{"activation": "gelu_tanh", "parallel_block": false, "momentum": 0.95, "decay_fraction": 0.2}
Rows from expert 4 of block 5, named by matrix and row number. Rows with one number belong to one neuron. Each number is 500 + 25 x the weight over its row's rms, rounded and kept within 0 to 999. All counts start at 0. Numbers have three digits each. After the name is the row's rms in percent of the matrix's.
# up: expert up (model.blocks.5.mlp.up, 32x48x192), inputs 0-191
# down: expert down (model.blocks.5.mlp.down, 32x192x48, transposed), outputs 0-191
up.11 102:485505499486510484493505520517562526533448542477500485506518534525549475485468502497512473512498452503476510469502481494537494548478526504477548500518499508502501497486535481488500498500504518514492493476471512533490536495509469477506471546479489443498510553457482488534521508486490500531456516468486505533492461486527481470530481450513513484509495520506504482479472487504518509506469531531484505522450467521510527537492467465461519538479534497518509538535506463496524527535496522496496500500519481489499553478532469483509555464466500482508479482506512490495428463445533490479
up.12 094:518507523510529506493503506493520508517528519461537463500457468516525453478501468481515468500497497509519486471520513496494523501476462470477496504506534530468556500528448538521500504577480501501476526463521551515516485510493515483499503523512510536529492538509523499499514462467477528519472508492481511483530454488491471556512498467506435498478475486495462499487499503529446513480475480522516495522451500459507481481520473515537502483481529522484493509510495494536516506548544532490486522469520486490487474501513532508491477532481572453496542500533494517483478473484536532487
up.13 077:509446471478503496524531474496445503461545481428532477481515516503492460530482461503451526508512490513529475492499493526526497511510491510469509479539489479504447501524539494503549494509517528478496513472531537563505468485517502541479475520533497516464494505521476496537482500505484496525488501537530501481479480486502466509507528499485557480500528524518520504483488481515493534528488492507523483469468495524483480437487505539496535485511465494481496565511455504477507508481504485467504476512498478506494496517489556520512536476509502423530514492503506489454538532511489501477
up.14 082:490487471495511469502502474475477505527529517505506478506520522494512489519491499522516501506508484513466515527511527484527494510515512485489472495496472453501484490496469508462470472435491494492498489485472442540522519459541514511492553492491484508512502548516483416519519517543523487498488499484473498495524445466475508473551511559473504469464482525479504525522461506527490481547497510513463552496483505449512521530494538467522523509464483514517527498543495486494528488515503548511507491468573491499499479505496537519507528471541554473502453510474524489505501520494485483497
up.15 112:497497476509526507551517526521504510479508481477492491467475528517518491465477450527510557507435532463492542518485505492527536567537524503534537431492489478522484534484467541515474514464513470494483496512534496511512462525471467509529502467514482499516485505497521516487495504520487522454486494491493510531512486522504502495422470495523505478498499464423498478515494481506498489500462469510516494500524467508505512478501482549469505517488482488506524481548537485508503503511489508509500475500436475498490516483494483504538469483516506573511484510509488482524534489510509506553
up.16 085:556512490451492490495475509471485527518508502481522452508487555449492513513483513500492482501515504488486497494489546462474526519504500460476468503490532480473477524485493510489536520472481466505509487493507526498439525500509550507517517484538541505511510508502468435480514521508459479498541491491451537481507462469482487508513500576485533526491532493527467451537483526492519507495492520484471522530464464546501532463500492560505479479514517505514489487518482505494514506517479523498515504509531527487466477514496481494521505513433479523488497500522553544514539505491498502451
up.17 138:495500473522493486461499452450506512481451461554510501509521524489539526512500498506530516474511520516516532484502500521509490508527522477492514501529494496498462487515494511485534492499492516510528494484491516487438510455526488496506502495529524504485493500518477475460525483470498499472470527478522540492498498511468507504492501520487489542467496516620480495495482493522490506494496452512545512493533492494498508503499526447505509505472509486549494522491493517463504515506468504487486483513554502484444480479494573517512491427520571506511501464504497514487434487492491474500
up.18 111:487517484522513474497497532506473489456479515487495487484557483504535512523502491534484548546479503532476525468526502489532510525510524449464532489482508491501485508488462467462503510492486494508499488456467453454493508500499494498492509471512533543486467584516513473505491490522506498497510512496475484491490517506512480517514439453512490488469481521512516514485516487505500501481536485473434541482477420509534524494499502498480515521455517503498529517531509476530495570498516509515493505511531441540486481482540491506519493443549513543467505525511492518517509486509511496507
up.19 099:476493479509492478499471471445479478496460464467540504498462491494463511497498500489506533490448508541485495491457527478486526476497526507535502475504567554525564491519485530518503496502477536514483496485504484479500557452484468518496473468512504488507550486515454482507483470537499506542445480488477516544480515504532498499519476493517501530489522496452535491499480508480489505467523491513600506493501511472506478455519489533536499452528506485495499501464511492483502529492453495517494523533542504520537497496522524484494487507529513492527514499508465516496487501516499530514
up.20 119:454520480538537476471462511450524475542468485477511509473505483565537511535510449543495481493510524535531494514509534502482513522510514493497523459501494500498519502498527474483483506506503492525480519446492521492534500492529547498467440473519511500491522519489454512527507481484495525491471507477546539490501513514543516521491513456478514520494489511558517516498491520496478467482500456485510530493501462500512534490514516492492476467470454507474453490467452509446479493504472532473496493488502497521469510473467516499545496488439540508502481464532516530507469503541518500518
up.21 092:488496503449504499484524474533509505494507472545544474499484515529520522486510533515501530531474458524466490505475536511505501467505487499467558563512482510500490487502507494478549486528495478474477504516477500553538450490517502520512505530488487539521520394504509480496514489462511480473515536477503483485489514471515481525503496501517488532534490497516465501531511533491509468472500509512522523495436569518495474499476499533505478492494536498498477503455544496501517511508525484492517517501461491516466484449532486520498515512513514507499527483438496488562485506536506521493
up.22 093:481546524465518510511478495428482485488534486506468525510471488525493517499489548478505465505532512507478499486486477502468519509471495451511485515480525496512538466493496490508496484544495511501542487466497576458490503474490521518508494483517510528517523445464488473496521482484512493483504482451517499498475475489527479550492526507501462553507466551549538492498448502502516493493492539451506512499529479519501472518498519462512486545532481512525527519531537474493518498481456529478486526467568499531470541510492528514488497539497525482489509490502514514537474500501538517521
up.23 100:482480505488484506488515508456521451516488498519487506496447510497509526507505485485493457506481490515450483468489453493529511552481523522485498535514503495485453472486473498500508474480462536530504525490584540506515504516501530490514507467510485547515534485456506513463504481489505506511547495443504487475503480519465521542524501516444485462506509526515530532502493515487492491508513479479509507518525512492496496514526504536481488509537527501506512473523502503516487458535489466517501515502552507526515508498530490513489544516427427482449516530496522443513532483548483507498
up.24 117:486550482577434481537483489507522496478489484505442488527526490492495516505479520491527517527509461518524494544542492496490482513508484494453508527483503503512516521514504508494467496529497496498546475485523474466522566527513503508480503501467461458482496566478494505460495516541491460477465478531488483487490526493485505403524516509505494508508544463482512480483510486497511490469516530473496522505493502500519482529509503490551510522505526498519519519471491484475523475476482486526490472495501496547441470511486515493501518463461491505477565511513521536500479480513503511478
up.25 110:512469448495531475493504501536488493477503525533487526510491472504516493499502513494491522516469490563461496458464494500510513504462476521547451475509489466504502484499463493517499502541509502463467485495527499506516558497491495509513486454482478492498554495526499472493498480509474512526482462476502560520469470502503455479477498499505515619534513478476540494499473573497496526523486464486531463506491519511505528501502528505498519460510464534502502488504509491497494502528508504443523503497534477537511505468532501483515503513520449478498488476519481504523508526462469504528
up.26 082:470515516522494476491527522498523459473500520536494476481509487443479471495518531514481528533492473487490525477511519519531502492488500536454476534479478495493568526521473464475507483491510572490486507469447497489513544471505492510468451495527479497506569413492488496521530493526490501533488523518526496535504500481498486468494491554493477489518510480499490505497479471475552507510477474453522499500510493533511471550533482505479504523473489499509518477478515519470514535501493479544515484446516483525479501518532491508535497517517462496507505486505471477486553492506491450499
up.27 094:472487509473475550573473522517493474528534531471516493482523484538485475524507481500485476510516500548533487518513493483490517517504510559475516512484488476503508535540528481484507513496507507471508532492501492495484514509487487505478470488504522539498505488494509463465499491452521485480504505525491534512524489485483479499542478454529466475544477506511481484489507474491510520518478498435492518498502488501541494515508483455463473537468504504522480521486491480551505515501500531490456490505467497427519494455479479459496525535541537530524532532478469430502512542502539548488
up.28 087:488463491467496488573486495512477496535503521479516521481520527527477530471508466486464508500478493498485466504496529519543566468497497519504513512532471519505495532500534527509528492477504474500485499517500554504535465528458516494504481513520531447517461501514501526492502455500490463480508509476498489501503489496538505477524488497486478430512527485521504509510502501514507487518539574511530501519469483501507526472548499508471496520462521546487487472550525500470467490511493478531462476530457517536468548492512484510468527498482503445458462468475514456479496502517526503496
up.29 138:503441498510500506480489512442513507472494521520493503501468503530516522560506536467488507484504506527519493488524486513504548478503516539538555494525538475542507486520521515487481532479502474516477495523478487485510519454509509469492503478513504477453492445488487493514489479492475501517579470535526552466494510518520518503510537513503481437498515510522490495496484488499514466514489526512454462495503479512481473483472488563475484502549517504544525518514477538495499476479513528488484495513559512462483464511485458490483504477503454515477515520502498455517438464508515519502
up.30 103:517407526440503509504529503477472524520521486496549495496552457485547502498524493502526490491522472482486505572503469502490474470485457521503445483494511523494488486494537529497486498493497521523507486491524503439483520537487464475504449499490461524500480489504475563485518517479495494485498481485494483499501505504488499528524500502524513528554511500536490466518526449500510504503532498526483519485514513517505521536513539534500512473520506497494525478482549465486509468468468492520499497508510508461470521499519501480517509487472421504471550514508478502493536476544479481486
up.31 082:510491525508510498534506486519473442486441480502459514532497505502483465499523514503489536529567455525488507506502534519513518547532540496488479464492481523503471522522474478485503486511483499495475472521493486498493480511495488496487524532540505503482484498509489506502526534496492536530542460488467464512532504497447512490519479463502497471502509478505497491503489398535484492511540461515451514516499501485489530491541485502574518508466509445486503521499474502542493490485493523500512440488532527482463469477512548522505514493504506520505463522489503488516556466480513502514
up.32 087:482540493499522508514505514426486515501478476459549513523512484498497499549517496528502526494533506504534507471471542496483469471526497484522508486462517505484505494517474487487482504474488505468468488505509439512548508436513510522442480500512499503498526560524512475516505503492474511521499492490463494533526488492488477514546521498520467474496476490504508488513521457482510512527507537511557484515437505484471469486498485480523538518534470483500518502491454474508470550484496505476491486510513539498518495487497503468493473497555540454504510502530447547489483527484487569522
up.33 095:550576483517506484503484501554504506517547514527548474449473533523464454486485422506506505493519489532505476478502442500520465492538469508508499519524483526507416505517487497496483470514495547488474478509495524526485525510505485502505489536486486512511537446504486522530501490484505512532496540500469458514489515527502502508491498521486487492530524492490467489514448540503499509452486513472537479491490533456502479478494480497491505506523540478483492529530528471499502499501497495497500463511475528470522502511525545500499460457488542522471503519502469487487536488509514542510
up.34 083:487490547476507522525480501472493439523486551467507483532529502478538495510473527484507485530490488517546491514472515494532512506518524458473494475534497486512523496502481527516510438508526474507541504470482532461500511474481491504509492492515515431485563438458477469506483474508483501479515509512495522532486516509494481543518462518474476501511533485537528473497492493482491508506480517584475523492483483507509537493478500512507488477509493505515454503464483496519502583509492506539489512470522532476530509484523465511477502492485482505459543534514511506473545472531516498483
up.35 099:500518481501473498458470505539497451515503536564532515485474491500492518548495550491490524510467494521498514497477509492495490516528448543445505531473506524491545482478514443492517487521486521501499491528473540479465567499549487503482451462483473469521511495517535474525485507519505498525536488536469528459488515479506510488491498513493512561494527515489503507487487566495485468478511452491471496500467507505478493511489514503523530502510484510485486478520520484484532453481476489466521542517525524480503485487510501499463492497564470521511505521487517483486570507486477505467
up.36 088:478515470519506502460488508451476554514464514533513509501512477505525519523481486505515498501482453485503469497521459501479461507525487505508473510467531533506482486459489508485507480483481517459524501512513520457533526529502467494513486516506494501504525515485511471552521518480494500520534513505480543513541501465480495555510471494476490529506454455572530489540477496487515490537507507516488503517471500493512488421513537534526524515445475462514489476477512526558522446496527456516496487491533498515484521496551495522471500510476499465466481482514545503523508473457489500512
up.37 095:507500467491519534539504481517500496553449499489512502524496496508531484517492530494532464484516485536517483526452499504488481515507495511521556504506500526553527488517491515462483528546486477509516500518514507476457566482508497520519510507478539533489481458498495515493481480488460498483481501476493474448511513458482507489543536470508509475500517462459483490481462468490467522493483459540422528477519478456491520487511502547511521475534525477485534541514525483478512503509480520493510492500470530504472499470472497510488470469511500562469527521517497444483519517507531513543
up.38 124:481496534507540538561537529471531505535500503520504500449526462550501517494485530493551463473454520492464491527461465502515504546496480490509464474520468485522470490538486551473496508538502494501536493499499535523502494490490543489474487520501525554490509529476487473471512525458484523507487519515529499485520470478472510452424496524515470454494527484515514510501507535494496495486474493517493478501505499474511505425492519512500490484522457506512500503507561456461509531483525519515503468479440501493508503498503524497536529513494501448506514486491478496499489489495497528510
up.39 078:509514514500485556389455497490497520470539542516519486478486523518530487511502483495514472491521484494497489513496517522477514516556511482524522463512494518487477523479508475501504483488525482481512516485499469521474486491515490519499488501551499536511501517518496449506471461467501521515490527523463520496528506484541475571536451495494498535482528489521475479505480503472477531497478481484516495483504482456505486529466461516493502399500549505494508510498488491533523499521544503522518511497549485508476499508522482538502513507463551480492529469500456473486514507495489522507
up.40 078:500474516515547550518465502459452486482526499489535504510499509492460489466508514463477526467476498496552486481507503457528502541467517503499451510520514494479501533467506457475494457494494530490533516442476501514492551531483488459496495513508526513512583463482501499471531435504498465511469517510490486546522512505523446511502467533495489468518473472517519493510494468514500499507516520536523516475477497526508535482520487466525494495486473494480509487533500494530511519480508518528483518518499499476513494461522510541471507492474508508526504486543507477509496518463464550566
up.41 105:527475507466445481470478537512485508518467471530479512489541545475486489492518453516478519485544477501501520529502508520450488479473464497525498550491532510514513500495524464535507477471490539527474488512507507471483496490494495499509512514505517507487532510495487559467505526492531463513544483478489512481493502500515525524460496539514517557465507499557525499490501554492545488461474537503532535507528486530456503522480515470472519471510454492495499482484531497524502455500508490460479514508573519480473478489519486444503526533531468484517484531502486500544518507494505485469
up.42 093:511519510444503539496481489570554498472520501525526530500516520512493522485519515506532500478483451482483538483546514501473472505497472506479496502452469468478508534461496466523515532446523467503467514512503533504516501494485513530554507490477520569504484488500473530547511494513518490494495492549482456510531495495512494460487495507554447502518509524497475494506464521473497517486501512480473510497463522526503490434483502518480499504447476534465483478545460510514503524491505477457498517466518489467509507484570449513508501542513503510492503515503509495491502524505486501477
up.43 100:523484504494536522468500541505438508549523548546509467506459472504495494537494495497485538513475506543489470485497534495506478521456514503494488408522533501495477500490521505497502523514515515480471503485496449500480462490529516466484466493492518476500553473506481503491518458474531513511484478488503495502546472514512476549506463501487497485483530521497518505507414546501482516517504492528507535505502506491496529468473481545501501507537507518510518511476500487506490482532533506513465510456421524509499534473476535517514489505524547471467496476489498510512475508514525508530
up.44 085:479458496498489494524522504507504551487570458475523507487482514479514509505523472503459488480491476500455493531487528481492460491471518467541473492522464514507479530510507492511505515489519572469512523533447471528534489479497516539532494453470489490513517473482477534530540494497498551490502528455504497506496496512525498472490504519500546542452472507512534521521486500484484490534459549503503454482551509504517494537469508454487518525484467510527471503496480530509477468472505529470487495507556503561524494492538479518518503484543481512473515479490512500498490490514525473495
up.45 076:493471505521535533517494463493493511557481513508520486526501504474495499524490523494520508490474494518533542505522524478502517502527504541500508443474489502521510531490504503475511510511534486483534520514525506456497497505492501522494492530528476436525584443545502437512494505497523523521492537508480501519477532499521509497556484499524491476468496458515510485518470534470508423512500504517519510497527488441469499472471478509528498431534439512514480503502492437493503480502501525543504487502510458502509469511519481510504512493479508494496477472514498505523503432497507506492
up.46 087:484487476513562516507479499451502502468524514506500504483508501486504510548507495471515468505522498511531484484479517454468480509499469500508520477492504497494524511487516449493485476532468493507552480529475498474488506505476484532527483473528501499483491507494461447497452536486506521537505535502522514496495444518494515526493518479478494497505446493453518487513514482498533536499517575496491498490479511516513488509500506549516494498561513510516473496479505488507494532473493478567500524498537506492492523471465537496493506593535496492481485490486572494507442460549516488481
down.11 100:464524468496488523536478537498510506509498540512488465500519455477514545485501460485517485466491518493505451598477492529516471488493521501508525504494481497500523478460498527524499485481507481496573498546477491504466511507523496501534542513505549509499510492504476499487486469499499489482487533527487483498510488527498477480487488523518500494463486506487505454501492489486495502484490518570489480518508498480469527497535458536510480455502485503524555469474488537501509487586525512526517496478489529507467478508503520532490500533503486513447494499496464514466465460537521473449
down.12 098:531493549465504492504518522549490454462500520542490532503468500492510466511490552489491490519512504499495527508538496487523510511513499498503503521509515478485514552523482504478475507440512541480466557452519493504548503510512514462513515477491546525538479467521483463508522490470498505520511478515505489526497461479510486514514489516505473503492458507461501461459477498507505503500544504479502526496539512505532516464535431518492508469495499503517502493528470466515481473460499491526508522486514468497449446518573483519494491508530472493501450453478508479522500494480482560529
down.13 085:551499537460556506449503470505535515494503515526494516457541472473488503529498472520478498542501474501527504506522485522436504470508492451508480502494491482500506508516490496524552552505516514558491505466504488504487501502491472487478518525493486554522463466495483485470492479502538523509492499494492492508496514488502487544479478505485481471503479563510465502505442535486485513451510506544483497473518509564496479510516499542529479493455477469479506466519487497493527511515482466462515529456495513487503494533490517552479436516504471501492510519528475470537492517520534514476
down.14 090:504483480506526468496535481542541506452517498466496480521513515524527544471483549501493475513523477506480504509528464496526488544497569486516503519488499479508486545525479507499468492463435528502550516471506516499445588450525458497495520486477502470513501498513494491491505561488459476512514499489475492495491495516504458496521475501505476531489524457503551518516487511529504471519515488475462499492536503500519497489517491533529472495491527492516481487490530505496447523538514508498456494518468504453449483507489502497498515519464524473464522513523522503498509479481452507525
down.15 097:509451507516475501466548522497498518516483501527466513533513494493490536516520497479524496458496480496482477478533506476517504527489480510512469515467524506500485478532502477545411473490486510543486520506479543486522521511495505538514505478479466478484509535479470488470493554494526498476519526509528495472472538490455492484519519513538529522500510506499447524498477472531502500536490514506481542487516527488463496515485507487532490502516490480500485534503507501497438481493518462497515536527486518458564539512526464475527481496467583474463523509482451501477521500500455491509
down.16 082:472549491491530469504467500483511475485504522496521519502533488488528478497516501478541474537517552475528506509488493511495492511505491501477520526513510506443452528475472500499532485506531465460516480508532494496497541509561545494504479489508478492504539519499476516508430453516521500520527530545478495525489471504500512499510486443495514547481540559524484487515482464530509486497537450491446480480489498476514493532501538472482497514479490522510528508468520489497434464484495509536504520486510458515445499502498491517505523471494526530438464508519459474506514495521498500505
down.17 120:467524504549457489484512490462499496543510489503465495484524486473506514522470496496509519428489448469511448510498460498483472495480522513521507505495520521498551513455489512523477471525458466469541459511512460480518529559511504533500467550540505474542513519499487493476501488485505505513502507469482491489528502527528500515512449544529514501482534535477514497531511510467491532519450500455535479522512467517520485482484447480494473513483523492502503498498532473484514499543498497499498521494523515477550535500511494484494503499493512512488518543504512472521446438521529518533
down.18 113:470488433536498474506483548509454503456469479510476467474452514504498493559481520506506454488489496479502493479528516513551527514461494484508491501501508500549467467482492504470541481464481514479514492513523465532503564498496531531519519472534488463469461516531523501512511490527442484529526506516473491519509524491532497492497494492512436467497510460486490462516463527482493503498471486497502512508510517472521472551538451513507486501522516491516536483492503500514506464492491504505461535507493514547555462542502504474535508507490544528510515487518528504484473527521498489523
down.19 110:491526491510475476496527529529497499570524490484520529455492489481524511472507529511503516479496508479541503598533507473500498481457500473469462547512511505532455514537481552442485514519505495500523528505482511466503509525546512499510518467495481490473529538490505465480485527513489510502481512521438517529474505517450484511501482493507510520482473536520525447507507526465490486513496500499490495529466457505484515488477537479497529510459495556465527520499476514528487502478519504494464508537498444495528518539509443490484496516468481500480501468499463498488511486503497500469
down.20 116:486537517464524521495520505455536481534512500524500512471504521493513484502477520501514468433465482492501462534480479515490473509477501500485497463517489510497547448496475550479505497543479499500539476491549525453483513495489506498504490518543536483508485493463482532530482488467539504504547521453500506454536492495467515489500471515506517470530515504516541499533485515486496538526486466507476542516518511517480495487471448473478458476508516521490494521508535507539501479568551481479514480458488517449493521494511506509513523505490568487511476466514500470512461483471533499494
down.21 097:492495502525484476508558530494559515491506554515467499489455504483499515527482509486513537491505515479480512528502491461482495470501480489500483535519496519475563471498494518492488495520520485542449516531474544489493471498493470504504491507490550484517508490478518517513492486497515536474486502528519495555521508489544484504526490479510468527482515471482514471499476491497477497504515483534521470480477525485508494474558555530481519494499541498498442523497538501489520473510486483505510485496474486544446555521482529451487489477468449483533475473530512525492461429497458521477
down.22 081:490519539504505514543533499503550492530538458508488527493511509461504533524491552456536487490455531463537487514471484450463482507508555479538470477461474492529457505516496469513516446512482483494526516538533504481514504515496497513525489469484485468539504490484486492498534511459507520473515491455482519510509507478504505495509518496481461479508531513494514501468506536517517451508496517517509523487481488537517457570503458487487509501482523474503497499495522534507492437491511517449522473528478507480551508518505483474501539484461530506506547481486529511445480485487500516494
down.23 090:504511539476472480489504502485499498525552510496537494502475473550463487480460538515521470525480525493481472459480511556540516586490487491537459521525499530518483484475502496506468463486512530498480492507490538451472508493503485532487500471516494491520506499532490497474505480505486537470457546468462507470483512475483493458492488537509507527477551487527495500486505491505474487480481493492490473498500495550481487545474522566524507518505501517524522550506499495491521517552469478481516528485458473496464486481505518502492520516430509511473551501503524505541508495474527478514
down.24 113:550490486480473494500531527493523544450491487518445506481485512515476481569488481500477505510501511497530445493471509512522510508528505508492501479488512506489456517486515487481465522485458493515521502523462499528496543523496495515461497542502465480444520536520519477483507482530490519503510498476484497533471517509481497504457501500518488477482521443464464480459505533505499493506515498526485488479521482497514481534541464483540503514526492429512535459534480521472529503564513493560487464510518482514543484499499494485540512494523550541511523489539476505486477467507458505478
down.25 117:465502531498510515470501509518480520516517482502524489484519510486505504522485494432466522533537503490483475507497476481468500522545536513513491481509488494510488545474487478487472471490509485488476513520483530532487510489513530562513461520476503480519440535487518493498515525537466507499489476511460507509484476520519481534518515488532508478450491521517478489518479511498509476502515538499517492491528502488482509502520471502488472532525522458483570510475446513513467504473492440422529522489492502473593557527456545529503482497486520495510499499520490496456499490536491504493
down.26 080:479504536516491524522475487507495515468487504473488495545501493521474471462516482537505526490517511525523486460515488462514446536531498493467500510477485504474460477521513548452471527517514482537492507519509466507472558509502534476502545463482495496521447493493541521475527509486499486505481499463503521508485544510467526516505532492551563501488469491542468467504454488529468492508494507498496493519501484526523540509517476531516513430496468499517494553505533478492504505504472502452483490515489492481504479519481509561458540514496474457525456511521536534502474497490502482497
down.27 088:479488495521523512491492495488479568496470501480536475519492485530499493483510516459535477523518485471495524499483500446533499501550483540501512473538502499541484519489483532516491464499513495485505499474573498555513506517510528450446492499530481513500474501476516452498494499495476511514502482539504508546506484512518519491487513488515491506494498503499491503487504485508512502472545487515518563481493491454505548498513522459518488536501509498482491462482470517501457478481542496491525557488491501507511509482439417498460486547489503503458475500558464501480494515542476518466
down.28 076:566523474419541493473520508500501510464537477465484470484516490497535463462499476521499509477504515525490496504500499496473496523538472517498511513496493495501525486468491522537559534528534512492533509501492493517504515545521525522506531493500505511497484467488493458490472500491550520492481536460506539514510501496493535550498488496500484512525459490513512482486473533461500470461520492513431509501481510459470531490487483515542492523479511460509484474488501553464495504528477463549452493493493437491509504515508551504482500499487540495467525486531474514519521464482542496499
down.29 096:517510551488511531510520526476509531528468497474509491507508502504499498482504450513502456487504445467503476475460492494493505519524523462491529555494515504489503490496464511530485490507530487493506489536492533481528598504522524515416481483510475465516571479494471490506497493529484458498469511483463486538496506499520511487509481525486502511533450519528478487568531485511499494489483487488510497484498478522498512516477468542545471512485485476495503466493518493519486497484481515535462519514530502545528506474515481459533471514521480515451467474502489493487528507465515533524
down.30 105:496510504530522482473498518486480433496480569532518487486509475513508500535462476516508475533500544498510531467509551496491483529502475498465521456559502493484550497557500478454523500504508464528501446531458509456498449466513521466453519503509527466472508511532507461490489510490473489481500487488554490443520523515490501533524472487490518461482505512469495526515475477532470521487545484476481526486522522467510516528535552503513517479491496495532524488496494479509502509496518464498485503477516485529489511508501459546508496463517505511474514546508468508499470510521500498489
down.31 098:551515492481521475476476493542500491463486453440491528492505521538493503496496474524525471497515475497489504520518479472484531502513528518484512553477478466569503426502511501477545529441458504515484508482515506511483500481499516498534550485477491491519476514518558508549515521521520507526504464481508491476502532522496501517473487485538489502477433519484538490500520496536481520519538491574483526452507495470500459512521494502505503522480502488497542488499504451477502482511503484500479507475519482491495480519506497456500502521488492483513473475530456507517462532472502500549
down.32 098:527466523529520464542499522512486465475507509496475498447463530461478491522523501474518487489479523497533534562479509511498513455495514550534464451471519498521446465491503541479499498501478487532521487484503456481547488485516509495531476454491503549514521505502522504517529492501527484530491489469483471528513541483488512557500501520461490463494495515464529517457484517485480520460540526498455485504506526501487519476493498486546509502489500549492494481465460523517515488501450506485498510529517501546564508506482490500440555489506492486475494497513502514480484505481505524520
down.33 095:505534487532450478502491476506514486456502497484492552484533510507464461486475546530499497428504487493471500489500463515499507488469512502512494485506477487489562488451488466486522507495498530495451513505518499496509520490492527480478522504496498467509501501503492527495491495489490488474523480484486464501523527513492508525485490508502564533519522511459503533509468508503505538500503520448517513516507574471469536505525497512519451518533524467505464464469533531492505495545484552528524493484449468476479511479486445520496502497456515481513522524530506508551493521445515557496
down.34 093:527477458458438494541492466476551480470492469487521518525528480488456486506513505458495505518502482482503520492470529499476535480467543487486522521474507509538498483567519502483462496489491494488554524477487473536491528513513502524487499485488465523497546475534520471530496505500494510512510486548509527506544479501507486498483461469546476536531488507528510530481496463472489524501479491468470496546474486481507460499560445499566495532520506510499508529488478486484475428508481483510515535511520510487500464534524483473507504517480541496492505508486492491516505545504475487498
down.35 088:512493494466498536530493523471528482518496471480489558508529509491520469455498525515515484497520504496507445463467491521575519502534490522497498505508486514502484467496497541483505518528474482451462510542424534515505505520499478481478536488511500492466529496524484548488480524526476489475512513523524479513522529477490502536486516478522477489526437439467491507497523470517518497496500478515502492491471508488497517495490513522504503492512508474476509480521492507496523529433481535534460451525515567501490533500513460514496472526550533493479518482496501449502498549510491470491
down.36 092:525472446493471507480513488441523484512510504499500489521486493483517531457477524538510453497508520536481492503560511484507532463496548485496489468482484537501488478525541487528535503470468517516485538466450518486509527492560504473525514479472516497453452484501501490540504509462508507509519493503497486520540472468518477498477504499464497493490508500501508530504515473504472511523496510456487500532490504450516496496518534499513535502410496522516524475509502538459519493513509490482477530476515517544504457553559498508511530462468473513516486530495482525517459506509490492539
down.37 095:544536515463498537464505526461510476492560486511522516453492485516509483545487455462503511534512488469519509505468534485497483548498521469515481463494503483500498509506493506489527491515525518522502497534534545480500484526524499514450485471560507479493521474509526477520526473554529511490514514513512541533477506503511509542493490533519531468523461486459468506490474513491495493453513532477485512504513491502473520512477446504503513518480506483480454527483490490508471493510526443539480503487529475450542522496516493454513461523480466506549522504481483489434479493514478499481
down.38 114:518509511491486480534479506484501505502532492473492506516515519513504509465486444487465540517511488455501547488510496474519502512552543529546506508523461490477491494513520513545484517504479526469518488566494538508457550520534513491494547485492496500509502495504526536476480520487478494500485523506525478488467498508504487480534483479502522492499495481504470480449476477528498467507453489463503487500498506489447532485473487502528496571489519465503517481514519508497511496500537520539518497539457466477464480489501470528473434510511493501499501559516507520471521539446444444504
down.39 101:509534492508494503479537536515470496478483480502471502522516529545493495480480554475536447566473490481461544519541470507511518513464510498542474552483467528523500485507511541514520487510473520524493522500496500494495491517479463522463512480502496552520488493486535488485511477488498480528507515476516539501489480471450522459496498506530520489503503473494513478511546494540450545501509515478498489503478511534479484482509466531469499490522503525530465514537485527520524495448540500498504524515480446488544489468535484500483500451521434506504500466472457496507496496488481474451
down.40 094:504498490504519494502509466494508467524519504514518525476492481510505493482488520541526529517504517520468502465483489529498533532487461508444491452466469489517487490529469529531530497506484510490525482499502532517525460493505509478495512520521467502462472516498517504547522459506489503561505450533524549555451498470499511457540498472511473474501520497535503494469484487523523479466494522475553490504470529496492528484472525526486528484501511514495527505466483488465508473520443515515490498547505543460490479520433504515491523500533534502470556515455498534463476520502498479462
down.41 109:480479535553480523552493522464546482511476522506507480522497474502494532497491502485534524536508506481537508452504466507501500546503475503501471502542474495467534541477524555492481486532524485484563480481524506443537427491516512469480514510521537473468515521490464505471486511520485465489477451499477485495475524501494498482483492528516520478488462461483506538513523474516526458522517526507462514474521548485496500513500505471525465491493467515513515481528529511534486489481490507495492488518500530516456490498494446524488477518549539452491478482510529526478519505480505466515
down.42 104:512451472513464515506488520526519433436528516490547474529515453499457532501515517531510447509496523490506473474505492501474538507533478513525505541518478512461528535545515508488533515500506565506498467495491498565490429522493483520507503504499522533452504505515476529486473501517529512452470549471483518538504506492496503468453499481486483510499488477458499522538513471529514465495527498528490488463511506491556498500478503518503525472477470506518498524507499507512477479498499516537491478465479524521493467482496475474489480510481524491534478480470527529512463512494522505488
down.43 089:505491516531499520476481475460457523499493556484499498524482484482522467465507520502500472495559487534508497507495503488450450496529507516506521541530509507495541489508497475499444487489520481492485517498482501539531497484516572463470513476485499512524507530451478484505511478499482480496522524487522481508515486524487503570472491503481499528503498485501508531440489504465504491532493556530506540505459512506516503488534449493487481476466531496509526493538483516476508491571464478533492448486488544480529514510493493448524530506512496553465507479485501504506506453481475467509
down.44 086:532473522492527496477542482536535514485513509507498517497528527517484475547482490468501490476512493491483558514501515503485494530522479498501496523446524501484496510535530503472549488505474541510513509483519519476444519467493479495496468488449513505480498493493502485486495490523486485483537492507482475505508568503499499484461467499532469506452488484527501494491454472495523536499557497526553485509509525458454552512516479528520523493513466450489496494495532458490473515470494531475556550495487493489514518464491523525480455462489541480515562514528521487501511483491479497450
down.45 078:468488457507480502538440519477541494504504464470517505530518492474490496494485540493482500527506506491483508518504490541574478485508497504452497517538491497513507539517481494532479472478453500502523513515490496490500502496545484531543543458527480530483491452460471502489490512510505514495526533460532515471490516503480482520480512478486493502525529472480501496497547478455449511501459451492467486496519492514509457523506440550513521482460503491510532496442479524532492530515481525466516466508464515511550526510508471512504498500475485486487508495554513517540530545519511520517
down.46 103:457531499559504483505480498488546507509532517515555507487472479512486506510459504478461505490503489478495543493530549474511525496496527508496514488504481504500468534523546473498493514492484524507475514473519497513508487506489511516507472474505501544515494494466462466540471505530524508508505508507497524536505471517532526521487484508540517522518541528426507504490442493467480515488505509513419484497490486485507502497476542470448523483452488516470489526505502478500461490533500497486495521505512430525543469474509503514504504428466522489489492536553471537525509490519515494460